From a checkpoint of a small sound classifier.
Model: 7.59M parameters, arch gmlp.
Data: 39062 training examples, 37.8 epochs.
Rows from block 5 of a small sound classifier, named by matrix and row number. Rows with one number belong to one neuron. Each number is 128 + 24 x the weight over its row's rms, rounded and kept within 0 to 255. All counts start at 0. Numbers have three digits each.
After each neuron's rows are labels from the 100 clips, of 14976, where the neuron reaches its largest size: "responds to" is what is common among them; "loudest band" is the band of the loudest frequency at the time of the peak. Only what is clearly more common there than usual is listed. The data: simulated sounds of rotating machines with and without faults. In brackets: how many of the 100.
# u: gMLP up (value half) (model.blocks.5.mixer.u.weight, 768x384), inputs 192-383
# v: gMLP up (gate half) (model.blocks.5.mixer.v.weight, 768x384), inputs 192-383
# out: gMLP down (model.blocks.5.mixer.out.weight, 384x768, transposed), outputs 192-383

u.182:143121141152084088133108098126079140086118155169144127121130128187125096147094116107098138083156091114162113087121140110100139103110128163151140139133152135136134114159140149146136171165110125116118133133135140146117155140103163143127159069104153167143120100110115136082095101121162124115172090127141061183135119174127092118092136098116164135116121108099148123136140126127137093145172096126143152117144139112126089158124117189100157177072128164145123116108121145139150170090137163134086156141118097120119178158126134146101095153125132099150116070102120120151152141125131141133
v.182:148099095097159104166101147125116117093121123114138121118130134102156124140104103082145150098115115140124124130140127133112128090153144133135120140151157116155132138118118151146112155150129108132174122130159105097155132110113140144161164095133135137100182081121081132108122129145126106153144123157135086156110118153136185127072137128116076155094143149127137125178111138111131125102127105089157113090159150121134194116138157116175086149106119144115123158145122162094143122113082171083118140114098173200111149154112094123114103142122129103137124109151133119126113144127105134162
out.182:109121139127168128153119124151160100162124146071124140118126133091137122114122167156133092151107154107136135100154129130170101118122086103127151124107059107138091131134142131150088128101157133121112102150110080136161118135168117080143110156140130136124107133111079090173147123167081139154116128136120182095167155158126156107101126161115119117153116103140151163106132123138129120169096114102138144120090131108167150151104165132176114133141160095134181124132143083112111107149130122132116125115106142143111130122101136132171102102143127094147124159134127107112119116121137088130
responds to: gearbox (55)
loudest band: 250 to 500 Hz (33)

u.261:144111124110143161134108125105157089124123137157143088094110135171092147114091134117170120132110144127166109127108091140127112135098185135109147150162144150088120134149146154132154124140124171118141115132083112157119145154108147158157139158113126116131158119137081101121172158098122130135119111137104150094084064125125103144110067132120108096135126103143121129064103139136146143132125078167167100132101136116119129148127191104130133176154130158124155152138088136073104123142134091142150117134162100157112115105101115121151133168153121119123150138137157148130096151146161138124
v.261:171119087141023161124169163132139131145125123132141084129113130098120125109158101160161102115117095087141111137134126121153118091135125122091117136146123130146144132158116121136092146144122132139128123146141098147117158114109171182105157151135122132088114134096124163123120135111118152151123107123140098150163142179130113138117151125123125117133114081121140174111121139127129170155163158153158080075108154127126136145100116114130124129115137182143104155118111085115092074099060132129113161135147133186153173111123058097128144171152165156151139134128131098122105109145114145115
out.261:127147113123167083080135135110108125113112136113121168121122114111094155101137186144123118127172113134107168125125188102130147130118124158117146107225177142134140089156140110114144117143095080159129126066176114107123148130136141096165120101136166126136163110091150139091123089126133140140172097125143159127152104124122137094141102157153169166146170106129130115120131110133103128149129142068141161092159139086129161112106132092116090126125116126150101113121112126116098185103128132102131152126139133139132112127125131153099114125109131152146146122141123124150161108127093136185
responds to: pump (92); state: normal (72); speed: fast (60)
loudest band: 500 to 1000 Hz (34); 250 to 500 Hz (30)

u.568:102148101137116092150153116089131121101074133184138156122118094166105126111051106138132125152125105096138145145196149141114147126073190124123120133110115131115112137134110138133122126104135104092121161145122132111150139132164178137113161133120150128122124153145158143053143106122157098156110107150123118105123129111126126130103163124171108135160131125088164106139116132124103144130137136109120104119138094123142120142147117115098144093146127124126138130117157152134093178143099106120081164102117157142108077148139135117074134115099131079125130128132131132123120149100172118128
v.568:094089114116150147127108089098142168117093112112123104092121108147122106158167086153205131118121141102132161116132111161137110138125134108123101105157178124086170088157112114131110143151165117115111132081128113140117106126123105117139125130159125112155146122133112111130126078125091124152138120120103091104144098157104152107132181153112121141119112118131143103153129142074133100161076151086134130156146116129152104104172160131101102111128138126111139128141170139103089151102113085092101083132158136114144121117113132131163122167117104065096117144132144121146088150099094121140
out.568:116123121132125154108144075121090159111146168127177114124134136081143134138094131099138120131127108134112153071141150116157152089094143119176153160163133118165124126110143118115102135081148101148139138139138146150119119138081114119174133119113118133126120105142151129153178115125124162166162140136205128141130120160092118123178136088138165080141163105125119135092089154128146174094110127100128136145153121100134160129143109107108123134121204105104117121129134111148109111161123123173103101105096157115124130087096096165158134103122134143131108172093103127097120122119120080153
responds to: turbine (97); speed: fast (97); speed change: steady (68)
loudest band: 2000 to 4000 Hz (46)

u.609:099114128176145113173091095154144100104066112120197117131106142143131125097092137089127096124145114137124097155175148114134120063170152125138136128087137148104133131086127101103135142108133128134090153109101102097161139138167132101112094109148114089137155124117154120159070116138110105154119106074179125133148102117109132159154133145153087102109133175123130131128126103129125150173132128114101116117181184095133155108146118163130180129115077124141151184136113127120135090123141132127128128159131092114139105138132105114090136130078091108120119108127126122157127119164114168135
v.609:148108095157105143145148091120114135084129133137129149118134144112102146113151133183139147100117141117146105126105137155077135120159139111180131202128123125147126136157118096078151167167125120106108128091095127129147114081160139099084106130151125142097098135109107113121127135171104114132155140140109134146134133186115143071136132159119122096136152141138092115089138151115099161118095147084129089118105123108132088140107135155121147124096144092132097073150129131119083128139133125142134111144142169128143124102116129085165111124130098150138127140095124100125160158091151106117
out.609:130126099122114082159106177153117137121157150119135153137135074123147160127108149170089119112145118123145125117109141117107138111171075140132102116171144132159136158114167120168114125141151111110148089113093138084167162148054160157141083109157132154138140154145131125178173117151152138138141110128101168140159099128139110143119164097128151195112143085084156138150145101174127137114110125164128137177060154116135140149098142144117115120118148094147129132131167111097131125155107091117108111122117117136113146132122125112144185129106117137111089146114150146112121111087112116146
responds to: state: normal (83); turbine (79); speed: fast (71)
loudest band: 4000 to 8000 Hz (25)

u.484:108164143104120160165169143112132144155093097127135093116136124160127147076130126103126173136100100116121147115111119162115128130109123105135119112101099108124163131157119143087179110129145156152126128135099146135154137092156113103121111125104080134103092060156128131128073113100118101127174106116120157101118127104149147103142126106085147107132075160157097108128116137107116158121048133156117106110099125143121134111142155147116120113089177103148116130110149135109125121105145142103138146169161127128122173095153170145141175137101131174136128137108113148166148134121126100110
v.484:164107152126119124080141138105112132156137136101102134175144115122076171102123131059129146142138116174167121122148096164063160145074121140094139120101142119110157113112146136137094111124114122114118104137091133135123067121133132136079149122109096136131150115104126119110147120142134127124138057138142128107130109134109145107112152135141140122134113091150133148146129097129168139146129155130140124111112151192134129136111161064145157122112174163130109134100107123134102118147112142121107134126109098120107125154139130150120145167143156146165149102142121115190125151085096143130
out.484:143103166131080103125083133139115101106138166122136145124107105130130128143093112153142097121174152109121124163158129094111113147101133143112136104145131105098117157105140159156113123169110101097167083115148069171138140161132165105104132166129111141123106149155113145124175108108131133160114182139126113151123112114095108118138134120160104137101146131142149188099136109121108134097166119125151114122146106147142078125116126115107138115116131131129120124105086110154099133131124101156099128151144160136144091086138112135125109154113134125109106085172135110102142176115157107132
responds to: gearbox (42)
loudest band: 250 to 500 Hz (28)

u.57:094143092086132120163103096128143131121121084150135133148151138139119129144138154144135091117173093106113102118126107113143144143091163135092157158139098114095107178099104120136089138159147108119158131142119120165124099109113087166096115131122137144124113132096145131110159118077138105158101129141134100110138141103130126127135121114144168134133144160148118122111132115117148128141154137162126124134118127150104138141099109153124106122152166137151155151148133155134160162067135113154111117145112137127106102089135118078085082134120163147123134161172110149135126124139144140101
v.57:116157106151167148140132111127130134110114115154147131154136151152145182160142128127114098123128122140161130045114117135119137117127152163144163154126121138150103193156109126172108147116147123120110131143134104109116137151136147123119168113131107148156112113147141128146152182118115108140110099106189115058138151076111101112145129148134125139157095101164164148193167088120138125116063074115132121181118119150116119092138117108097164126117155127093097119110127114090166130121129158111136107135106144160142125159120171132131113135111120149142169124092127111149082139123137106149
out.57:148187100129113105138095100138095143136128143083102134143131090138123069125090122128095159159087111145122093090101090128132130126112109153129156169110130146133167155103171117104141130151138104137181174121077115134043186129123164133120110106094128174115166100145132127127112128137160121096169137137143150131127158140142101168097131120116111139124113132092143196155129146107122126145157177095103097136136153091098113124107097098114163115133120142113110115155098127076121091123123152146153171123154122164144154117140141157160138145155083120126158150131126149123115117152150147143
responds to: speed: fast (70); turbine (39)
loudest band: 250 to 500 Hz (32)

u.218:084097158088160149144126160094073145139095107145168115133127156123151077148170114137108130190100093138136127125135151122107123129114142132113165170118114159110128123137144117182107120137096145137106109119123136149109134147133141113162194136152109119123112080149090128168159109089115120188132117145159118134124111110166148126092090151109126140139145124139126180155167098154082128142113129109135122168126129107124122163108116118117140096169130132136177181117161124110126130107151153132153162124150121089140137125141140105132095121110117120150131153123119120163185139101119138117
v.218:103122151129142102121118142140129151144110124156126108172118139120137102109105178155098085145116133149136182148106099117106129120128130096134195120160136103158116119096141098124128097131101126136108167201128178133123153136107140128120123131098157156132138143121116099165140122090167110150169122152067159117132155153105115116123106163140144114110162125113126097133136168128116163109129114135130144087055130115079160142149116130117168115151090105136126124157126114125104155142090168126143136138128099147049147116148153178116091170143138116139130142100112094182124146111137160077
out.218:107159123109116072125136058186169129139125134134116122109124159065127105085086139117115138120141109124103102146169149129130147131127134106142140082129126114132162103115153094126105116154109109135127102139151129089157100174111110122124150128127122097135124079140138112098150160168143142091132125125141131169107151162135141119095127114102183096147146125099118128193072102131120154130114149163166111128103153118139101100083154140120157123064134118119066130139127126114127117130133114133134093180155119118171117147119135127164107121124165197123139091142126160098112134111133132160
responds to: speed: fast (76); gearbox (71)
loudest band: 1000 to 2000 Hz (45)

u.211:167129131131121160084139152142130139116101120110101147157121121113147147118139139168106146101155140110133120104138069116115139179140140121166090137107119136168109126162100120139116121146152140114111140113087124107110146140126155098104090112146108108164124114112128082123110153081084079053099147128095107144161166122142152128088115151110103100118100087130160124160154103175142121120138138121139093108092085108097112141104111135132109148181125138136115197133143151133092123105159127084152114139125155115137121074122136159136155128108085102144140151133122097149141120147160129157
v.211:102126116116128135114108125117096107168152142106099167143133114120115149152139108177118133090130089153125136153125121114118158140141129102109179170120149148091133131137186184103143139135084121136098133124109169138100065127105110138178144107139075112126131142134110120156086140102091138101117138125154128148171144125125074139093161168160128156105142118194131151145125142157128139108133077110129140149103096080134134133167147148132152122123141114143089104114144094152043134124118127129086144119118145161119108108120138142159160139100149103084117089126118097140148121168120115099
out.211:133120125127149168110143126140150089135161162083135177123123129103130185155130144155147155141109108091152135135118099119124108111116118125131093153142105141168132105099134148123062155130145120129130139151110101126083073155137099142120161137108110159083126130142114122120129143123098153109100154145167111124173132132134102156151152104125160129147147123140144128111120117088106154145112111137120081127200127142116139144150121138131110114112134113109146121155147119139126163114110097118153137139154109138112158141107125126119154137134149099141121127086116086126181097119200101165
responds to: speed: fast (94); gearbox (40)
loudest band: 1000 to 2000 Hz (36)

u.326:103083134116135100101110127158127144147157127106176127111148085126122132114158105077152120126159161132123122138147146156155110106141139124161164179113113097154180105134088155132105181101103137126145121149135090175107112080126122086098135104158142159141110145148102154118141110102151123127116171120144120133113150090134087117104135164151120175122117120131138149116105139134125104093133109119094146114144132118172170127117135135101111159102120128126132091090135099158085101149125145151151150118100104127129109169117148159113121169121092184150112152176130125131166131154100117136
v.326:106093144134110105170124152137125129123172102151148129134125085155152111136140119154122135134117106147112130185150115137139132126131141147153107134103151082126123089151130137117133172153118125136164137066110105144151130106104094125104147158185138128125175160068096099100099130076115132126127091112132163133131119135093132147131141150172111133059163166148163146137123135128120127134096117131152152105146111111116103144096194130110144172124091125159122099162147092059065124128140075098130122137128118082111106135138139131171156091151133120082103125159116113162127140177121088120
out.326:103133160142092127183173126119129100138113136130100118123141139124111107087133125154136114069125079116150089112090127132129125144127130127093125118103126127091162124138150120105140138192132099114107134119116105101106154152109140099135106175078140131085166104147155152132103161142106122144126127163131116115173149124131122111103117115110139118113114076107132092150112107113147125138129156142110110150101113131103095134100097122162198120109151126145118122101060129149151136098137127140117119118138125122116116106089132165144100097136149067103109114115139123117141131106134129150
responds to: turbine (48); gearbox (31)
loudest band: 2000 to 4000 Hz (27)

u.29:156102140099141148096097118147145154078124124116124135170123147080131140124156100159111133092150137117155127150132166116132094138139094116144184093133135175108158072160154117133157147138113092100140146131136107155168123144145111149100115162153093133088129107138105116143101142132123148127149144147128153082144155142156161105149138099157144142140131152061132203129104124115140089151137094129149077122102170131119113113101109115123120125126166156107146151123134134131101134150111139116097119082122126098139088152119114089096139147156097117130147157104140135142131145098153105090
v.29:120119149162118096115132127107107144082155127087134110091132128126144163108167137115092155134119128118128153092145098125167116142086139129111124185160110146104107113095142120189121124086095139123116156129168162157136120085139142116142156142113103150113105158166135120132109125135110078140108125123140118082173138135120161108116148163141104155128136115103091124141135169177133101165153113088142082127102091158139150165141108129129187117126148099117136114144111090098130143111082095160132135080142161122091130134119106106122124106157088112084115110119121136124145108132156124125
out.29:137139121154175102187114142136129125114159146178145122115115114140107165139115105142113106100125115116112087117137107130122083140126126164130161107134114120095153097138127129123097118081140147094169143143124167123193132121166112141138122119157136142177094151137125123193144158151155151154133112121158140087151130155113079091150138125128161094120125122095122135134136144103136147156141106109129146139180134089108124121119148137103140091147137123134106166116116136115119163150117165152142126124125084137142173103112134153159119114127056110131105125122141134105125117111151095178
responds to: turbine (100); speed: medium (98); text has "speed" (98); imbalance (35)
loudest band: 2000 to 4000 Hz (40)

u.617:095049128091130109121098159115100119136124122140130140105123120146088124144134132135139129122138180107125155120146134164115142137105138109154166171088150124151141127135143136150099161174141113140149148109160181141136112127120092115101174152115151128158110118126112119082152157131151154131127131115108105152130118175136118172107136127098109110159174138104146118134154124134107078134111130158136156132133128179129122166104132135154147118119112150172084147077174176136187138156106141105107128115099113139145113126150168169130107137128126127131141156096113094125078151129133122126
v.617:145160143129164134063160122140150081166111111142108119130074118119118123110132123102121090086098112126150130138142142084129134164140172108116118141149112128149118093101119134116144092101131135076141133150157124088135118124123134102109159126127122100120130151125101122102152122147145128129131094167130149110123171147124134170106164120128114118136120105153085111122116144125153114162147158100068150148117126099107107105120160103139134096150141107127123092139102138107154096090121085115129160109110108155108129152105137155116162153156160141114163110158108188158150100140189113140
out.617:099169170160120111132161101168153137155156146157094142148105139118108097169096110172101128126128098086130162123139097152122099103127138101090078151147154129158123099126123122115100098103133157100106093139154160112093140109120139073123114117105113123107148135149143116115130141147106102124126109134124119147094150086142114118087143128116137115101101135108113144163096109104107138103163158117104154167108113116116120104142104163096133157158141164068123128156100063124111158144113140148150111137171112122128142134122093147147134120126136112132162128176160122128139098094142143106
responds to: speed: fast (91); slowing down (89)
loudest band: 250 to 500 Hz (41)

u.560:122101134125132140148119091170111164105088114144133147081082094176094136135103133130077181138161159103146097099114135100111155131127084124134145122089165113122140120120152082112080127145148150166137132123121169166139142105096142166162162139113141162141099081098149118161098085140196103126104112149159115099127095096157151134123128135166112091171136122105104121152155095128116126086107139135113120110140090113094128089127125127156106127131127171101142137099124116085124123157127135129122137158136116109113111125098128125117105156143142128131117140164158143113170117118126121123
v.560:104117147125160134122119111143104112126173116103124132105121137140158137164109076136161136100131137167132114095135142140119179085107111122147121111093115093127089110142121124110108130106092135136097163138083167152091137081123115120094130143071141110170121125099124140111114144089166113115095125143124094117124120122135071124135168133128166107174142132099152145133090126154118145085101124098146100103127146119130131115126149173119125133126143131078121128125152160129115119145040123103072164113128082148139143096108099123180087097088097125133134152123142124102114088126136121091
out.560:141118091118128088098147091142139159163094129095161157162121142120158135117130157124117151145091148130143119110109115163107121109155146139114128094115133085146143127152131124146154137068161166145126123098128136128110156109130135146138157140156155098140125117130097121126102125081084166093126109106155180115138124129131161116074114084129157111147146127132112141131148196182145100168161125118087118168116130107142123073125155174147111137081130154158127153129096125150157150132141103103114133142131143073178146124135161103100136122133177130139107105118151132140154132111167170171
responds to: gearbox (99); speed: slow (73)
loudest band: 250 to 500 Hz (71)

u.572:155117140107105166123104118140136142139165125114132087103148121131117128124153173141082133124135110133171088129092158134136119129077168134112126141159126129152119163099071110115133126139141140169112097108136150120150137112098112121138161114121123121126105108104122092100111069122134142128113121112094131101114107131137112104112158143121120107133174133086150141094116082141078088088130121095099108175101099119132151104117120109145108115141159138131131155166126086132084147106116190157142136095103149127090190119124097101151129177099093139120159123115109107178131138139102138109
v.572:117157105122116146163141144139174130115145110125135135115124096127102111089144102129082097095117114106098119124116069148087134122118114128102124161148126100123154144108130104120103139127123098135128107105144113158122136123137130122181109144138107149118108120134161122150110152106115133175065121116165156155105110120141124121132206149137095108103124136178128156118106139131159143152157095195066153135147083151102134100101196179112105162157120126122090158133151119111116152148086114138093123153113104185134128138125126120171161086131149105123147076117162147158149088081140148158
out.572:154136076111176107121099143128101119120089099113142112103170109153133118129118118122146147134170120113104154148145119116132139106146140084139131109105127135084096125144179113149155143116123132133117184093137131144108167095141131122137121149143128135140168113151136147124181183121103128114111148145097118145114119141098117119112100182117128097120147129164151111135147211105182110152118146158163126103099105147168155112106131128094139115095071099104177134122123195131135090127135120134123193123129105118148115113134131182069089055151108102133145133147093138126133127075144125107
responds to: pump (72); speed: fast (62)
loudest band: 250 to 500 Hz (33)

u.623:157149097154167109175114140171123116159180117125130155129158135139158092116146094110154117142128155085120115147136147094116153140152122141122153174109115139069165136163173113132102134110101143141121115102109124110127098133127159143106108160147126113165119162143127157104107141142077073119132118187086155167148096138145108115167167190117111159150133121094126147113144123131126130110133133155143082122170095109173133138098101101134143153155131098141104121108120169111090126128157108116123142117125090125148131102111087114097142139129106112140146120124091115099155079079160143120
v.623:129124122091142092159131143116129131152094120200144169133150140151164171076117120140152123117108095114102113087129098129127072120103183104133152123100118104141102141151086139110134103108123101115089123106127092107123132142150154118168084097116137157102112157110131105090155137111114106124140095165123148125122070153122112069132153118144134144138149122143129140129128127131130119146166172118153139098110102121124120149126139159100110149154122089130120096054158149106122153100122092115112153097115110101160099135103144095155145160115070099122075087139134079096091093105120087153
out.623:141108118127075148114140160138092124085142134146148133138123184141071169133088129098123130167130088119121168137147135097139107126133114131125155156164130117099130129110114114115121099129150124166172167122177121152072104136155095102121130123152137102141102132139161129160113098054106127163116181120147125137123121124091162124096169110154091112150111078112118149122116122112104166170123117127091082126091188147116117105094152108134107104122134121085128121113147117092156117145171112171139141132138112123162154081123148135152148123140139111082071117141143132077152152164133115160
responds to: speed: fast (99); turbine (92); speed change: steady (68)
loudest band: 2000 to 4000 Hz (38)

u.333:155164199132087104070132097118112127147124138127091119174121160125105097132131141118117084094097129150166154137164121134132098117085091109115119135105147115154101116175163133144101075111123123163166107125134175125120171110153141136102132118058147115140089125131112131107113135142141146095127164107154129135140136179104139145146135126160130115126111133101090119106118148165105138131156117134126120150154093142131156110098113148156165158109180131120126107126114113093150101164150118177092070133167147122148112174175126114092084134101144052150111089140137141112164123082157172150
v.333:095148125137111160119154111135099141159120127104074173133126146181147104105121172148139148083137143158128152114127125108120166110148150134158121110178146113143103125128154121128077139135165090152137142164128105098154169144139100143114162153142149107183103127100100106096138160129111173144094125139150143109139164150126134095114093116128161160110137093133109128148149131094104111164138139109145100105118155156125128136124111154116176123147127143101096116159130107115140149141153100137129086102131121112138097175104119121101168092087142139112094079105128133156160147115129134068
out.333:147119122156144103127089099114132117074160098169133119107099117133155090115136124132086130118116099089094123099172133151165119097149138118129159120126131148127110121147135119117100149112104133106089104131141069120122145161121121056180101132166106109120092140080109129144097121161170157125127090088100127130082123115127179105119145104131156153117132112114141145142105120121125142134096116071118120126110087099154184151119145116125113156092091128155127132126144108148100144118102117076127124130105137151144156125094116120170139110193118115129132134129101111092102172120127096104
responds to: gearbox (86)
loudest band: 500 to 1000 Hz (32)

u.705:104111123128118152152122121099121115130134131087097095119096137161116117111118120138132152192111091100149151116141144123151117116121073140122125138125110145095112108169148109146119105155120103094069163105157116145114091119148147119136156108091040126116146140136148103156147130102123093121112115174107093127109166137108144153136116128101109069168120109111132135133089154076115124131116138146208145114099134108136159125110148143141145112105147100159149134099109124138133147122132139089170111144141125124093088122146161135097155073162128097144106147098115122168146143105161144131
v.705:136097147114150123130098117127114151136103180144181113133130073116101065122125155123119142077142115151145094182135104137149099145129119065132097117112108167118164104112111169118082142113098132117088146106172146124088127116088108116104109178163168153127127138106125105153124143146106137149133170122133127107144098100136076113127130140078117101119126120126105103132136137108133116109102113149138122120160112119127131095154130140087127154080114129153098075142145144117114111135146140134108084141095111116122137137132128129138126160136111078116140147154162160174121107133149100104
out.705:126132112094172159180108173155113113107123177111144156112107093161122156176108113114115140123119125129143077098084121098124138137092111149120151149130094142109109108163109126169123124147120180108135102123104164115125166145126150123191109178143128149146111138107079123156135162116149115122104113131108122122123160148130109101104107099090151127159095135156103137095101175114123109100128119107118098143100131098131114129114161089112137103140143133112125146152134132120126109145131140117112152142178172116108153116094110125125092112117109166107164111116088121113141167136126145128
responds to: pump (100)
loudest band: 250 to 500 Hz (36)

u.280:124162135133094119096105129109110131145113156106142155103108084128098100105145110116067100153134177119147122103164157123138124113143096178151145159179137094111110113134146112151140107130123148127182112165073140144089143139102146145143135139095140129097144084102082162134087130154114125121103141142171091145150188110113149118115101137129117114088097121112139131096102166145113153124155130114161116111107180159108117114114164110162111102120146143103151137136145134155124133140074138134114093164140107133151109145153146130145118124119133150140157163147109143107129151111103100084
v.280:066127085092120149088125155104131123123134129113139124123099152159096112117117128142105092114102143101127137120154176148114129180140134135133152161120164136105147106133140110088139114132155099134116095113110140145084139139129126087123128116112135137084152095101156145115123096142110122131152112179169113142119122154123110121065080135154123076131092101101141098124098138123158099148126182103118110124148143159135112146114134131116127159099111137135118104123112140121107109117111135151130107136176113138153118074133111138143113108086175101136178164120144113131143145100132133134
out.280:142171156150114113145127126154129111128130124181116093120140160153142137139164146151102102109126131151134086114132084167169145140098164137138140090109146113161155119180124166146171167128089139162138156128126104132126182124134138124148145106144159160174129123137104142128129081133131102114135174130111141108135105143143129117116151143138122089135125131117131123096124133168099159117108143117127128112095113163154149123118119124105127117122096135133114116090173158138185131103133112135112165115142103123144162154099130152117110133116130114158119152125117135146140116087135142091
responds to: gearbox (92); speed: slow (83)
loudest band: 250 to 500 Hz (62)

u.394:145082111120094126153139154171126152131101087071124144160177151144096135136166138115169099141166129076164160139118134150070126078099114147116135183133119133128106152063111148130111166146084155106118178138131137094102130103134137156121149092116117097086130138124142134107123192139124139124147121130124120099121118139119133089162100124140148153117116142138143095126101145146095144141137128122139087121212119127124131155126100117165129114102168118128122127122138134122109145143098116121125147105144121118176142110172170152100127094145111159139132109137141130096102137113098111150
v.394:136123122087129114163115128184105110106126165152138154121162103183161135107124106129150118165141130121152119137158183148124093070126133198135091169150119133121103149167129160144155135144102123097104096077143101120143095129112119140118104162147118085151097118107119114163133148160129125090146146139159126097144134154153167145141166099149140100166170125145166129091102128098122156175116140102116083100145091165135137128112101163130176128125137127142108129146157072136101117089092118146088146136093106157129149107100133153085140135091160131150145100134133128140120143112135152131
out.394:111075155134100099112185176134119142136145118146166098168098094152121105175116151175099113120114169100124154161111121165115123158108139115135111136146123111078094112130129115116124120091124146129094158162100132106108162148091130157088138167130181142171159136117105107078148134137089111110122177128146125094152127118168135154124132130140122089129110111086115089122109117107121137118078103127097117103117141113127099121144124172130096114143130121130104149125145148131139141132127167161156177122137128176153072124086112126122134184090147077108124116069101122106138102114121102112
responds to: state: normal (86); thin (high-pass) (73); compressor (44)
loudest band: 2000 to 4000 Hz (28)

u.85:117086137129096125141152108100151150130138092135176108151132085160106164051131119130127143116127117118113128145164098129080072122105134125147103125116134139108100072129113147142112117144150145156079157149133108183134118144147106114150160154171144158125119103154146143119153162094145101147154139119123177164135141124127150134133116118109117114104135096180120104105129147127088151100081103126141103147131133140111123131140149171103159090175081149104136144126150119143097177094119138129167115139090122174143100132159134098140091105158113110126125147103118145134115133151157157133
v.85:127154106133206115107135129093084091122088108163145092095186136092132157127139120108130103132130108167119118157109140147135118146140161155165148119133136112105087104140154121159164147119106110110144138176184088124151084126142128131135123159147119143195111123169124127107083124108122110156135115094167120130122111106137147123123121121132154106114096120085070082151126148142123123104058119145159168111113139131103154135126142149131130134120126128095124141126148112107105133137075047179122139149120140097128138156150129145107154114116134096132159131151133132098120128133098172112
out.85:126154127110113109141134093114111097126141131143157105166104093125137149140138142151117124105113100127103143141096125141122106118184127128119122107144069173096119129151146104104096155074123154109150149117154157143165098165128107123146152178139128108118133074156078150094125117159152155152156166129158098094133113144130125135130167098156123131135120220140104146153112130094122138129164112110139129112173143083111123151073057107159139134128114112114138134153166149131088113146129107121152141101160151102154136167130102128119106159153119141153123118140139151162087101101136112124
responds to: turbine (100); speed: slow (100)
loudest band: 1000 to 2000 Hz (45)

u.625:101130130145136091116122141137157171124106107127111120111122142100121100113109098128108142118113135139174128117157144098117111084123120104138144139115115114106102104147143148129128142147122106139101113127115148142132146172101166149085108107111177139152120118147139089166106131116106122127108104166136196090124112082063129117073130148140130092128159110127140103086110104087151145118116168133192088136099183127111143142107128124111108130103137117107152171102137134118173133150138095087100118161134186123147118125171122180126098083114129124168137104125141152137087113115138129158
v.625:125164154117136131129128089135146141107114156135113105123117156138137095177094124123098146115107130196106155087136165108151143107141129117150117112131101099103110092174143111146146140167134141167126133110139139150088101116103149157150126095136141147103127165105121136096129077140069172110157126137153104073113162130109140126081129098154126150137139164093115091070074125112146126128114135069137117110107150132108136070099140111124128121116136140107164146124121119151165096163088104169164087136160135152151129102102104117121116134094118149128095102158095115146116117139104176103
out.625:154136147178150106096147130149105140147051114124133143106112110119094132147100106119123129165124076127138073169083138161143116145096137151120092119148127098157137131147130173157139123132106123105097121150169147160124127130173135122107178157141146127131112163133127127128132141138129158131108161162123106114106114099106171125160097145115183128121161138127115137150116085140090116176133152102115151127149138140148123121091101115104138175119161130145141089172136115131165153136103141079110131125102164146128150112114150110099094134085100105154113106130122121097130062113137103120
responds to: gearbox (100); speed: slow (78)
loudest band: 250 to 500 Hz (45); 500 to 1000 Hz (41)

u.645:149137154082120115088160131156157154089110112121102164137123145097121086168167158157087081097145157100131157139161134157157158140126099114148159095135117148120124092153112133123120158151143143117159133129164136136175159145103122122172140111144122142111103136124116195153126117148145088150136132138127131117151092093166137129088170118133161155115140155164110130161161105147125154105140129127136112133129144150119098119134137140090159141125154111121171151116125112117159138108132115155171136148166118101176155114126139142127118132086133166081111129137132117110153150103065113140
v.645:109140139100112107125152125158094124127159124109121103141094131141121144117140119108132149135131081124128142142116121154104103094144113187086127157146115138135135145109164152100142141142149162142151126145143133122108106155127117107087174072144123141125116140114086131089101155121154122142149148123108120155120134122120102128141119126153132184131124136103132133152110138152086122116134096153135161116162138105093132104139074168118114124075127148146101120143157120134129072146124113110138146111138110186141150150106081129063132167090090118113139145166131128107121129135158119157
out.645:083126142126097135152115151123118134135157159139123120131151124149125163132095141096098123115144149122154127114107143111122110110117115147162130139141108128149108139142140146093139137110140136094143119097136139117154128112101099129149090179118133103140101118119124063163104102147139102154134181087157147163127123149110141134119137143144180163101135073159143148159102073131132137154145095095119146139128142151130135119088127135153167157072107118071104155149118126151146138133157150123137101095096136145131168159108158130161169103139144143131149126090157118146143156123140130105
responds to: state: normal (88); text has "fault" (88); gearbox (33); machine: compressor (30)
loudest band: 250 to 500 Hz (28)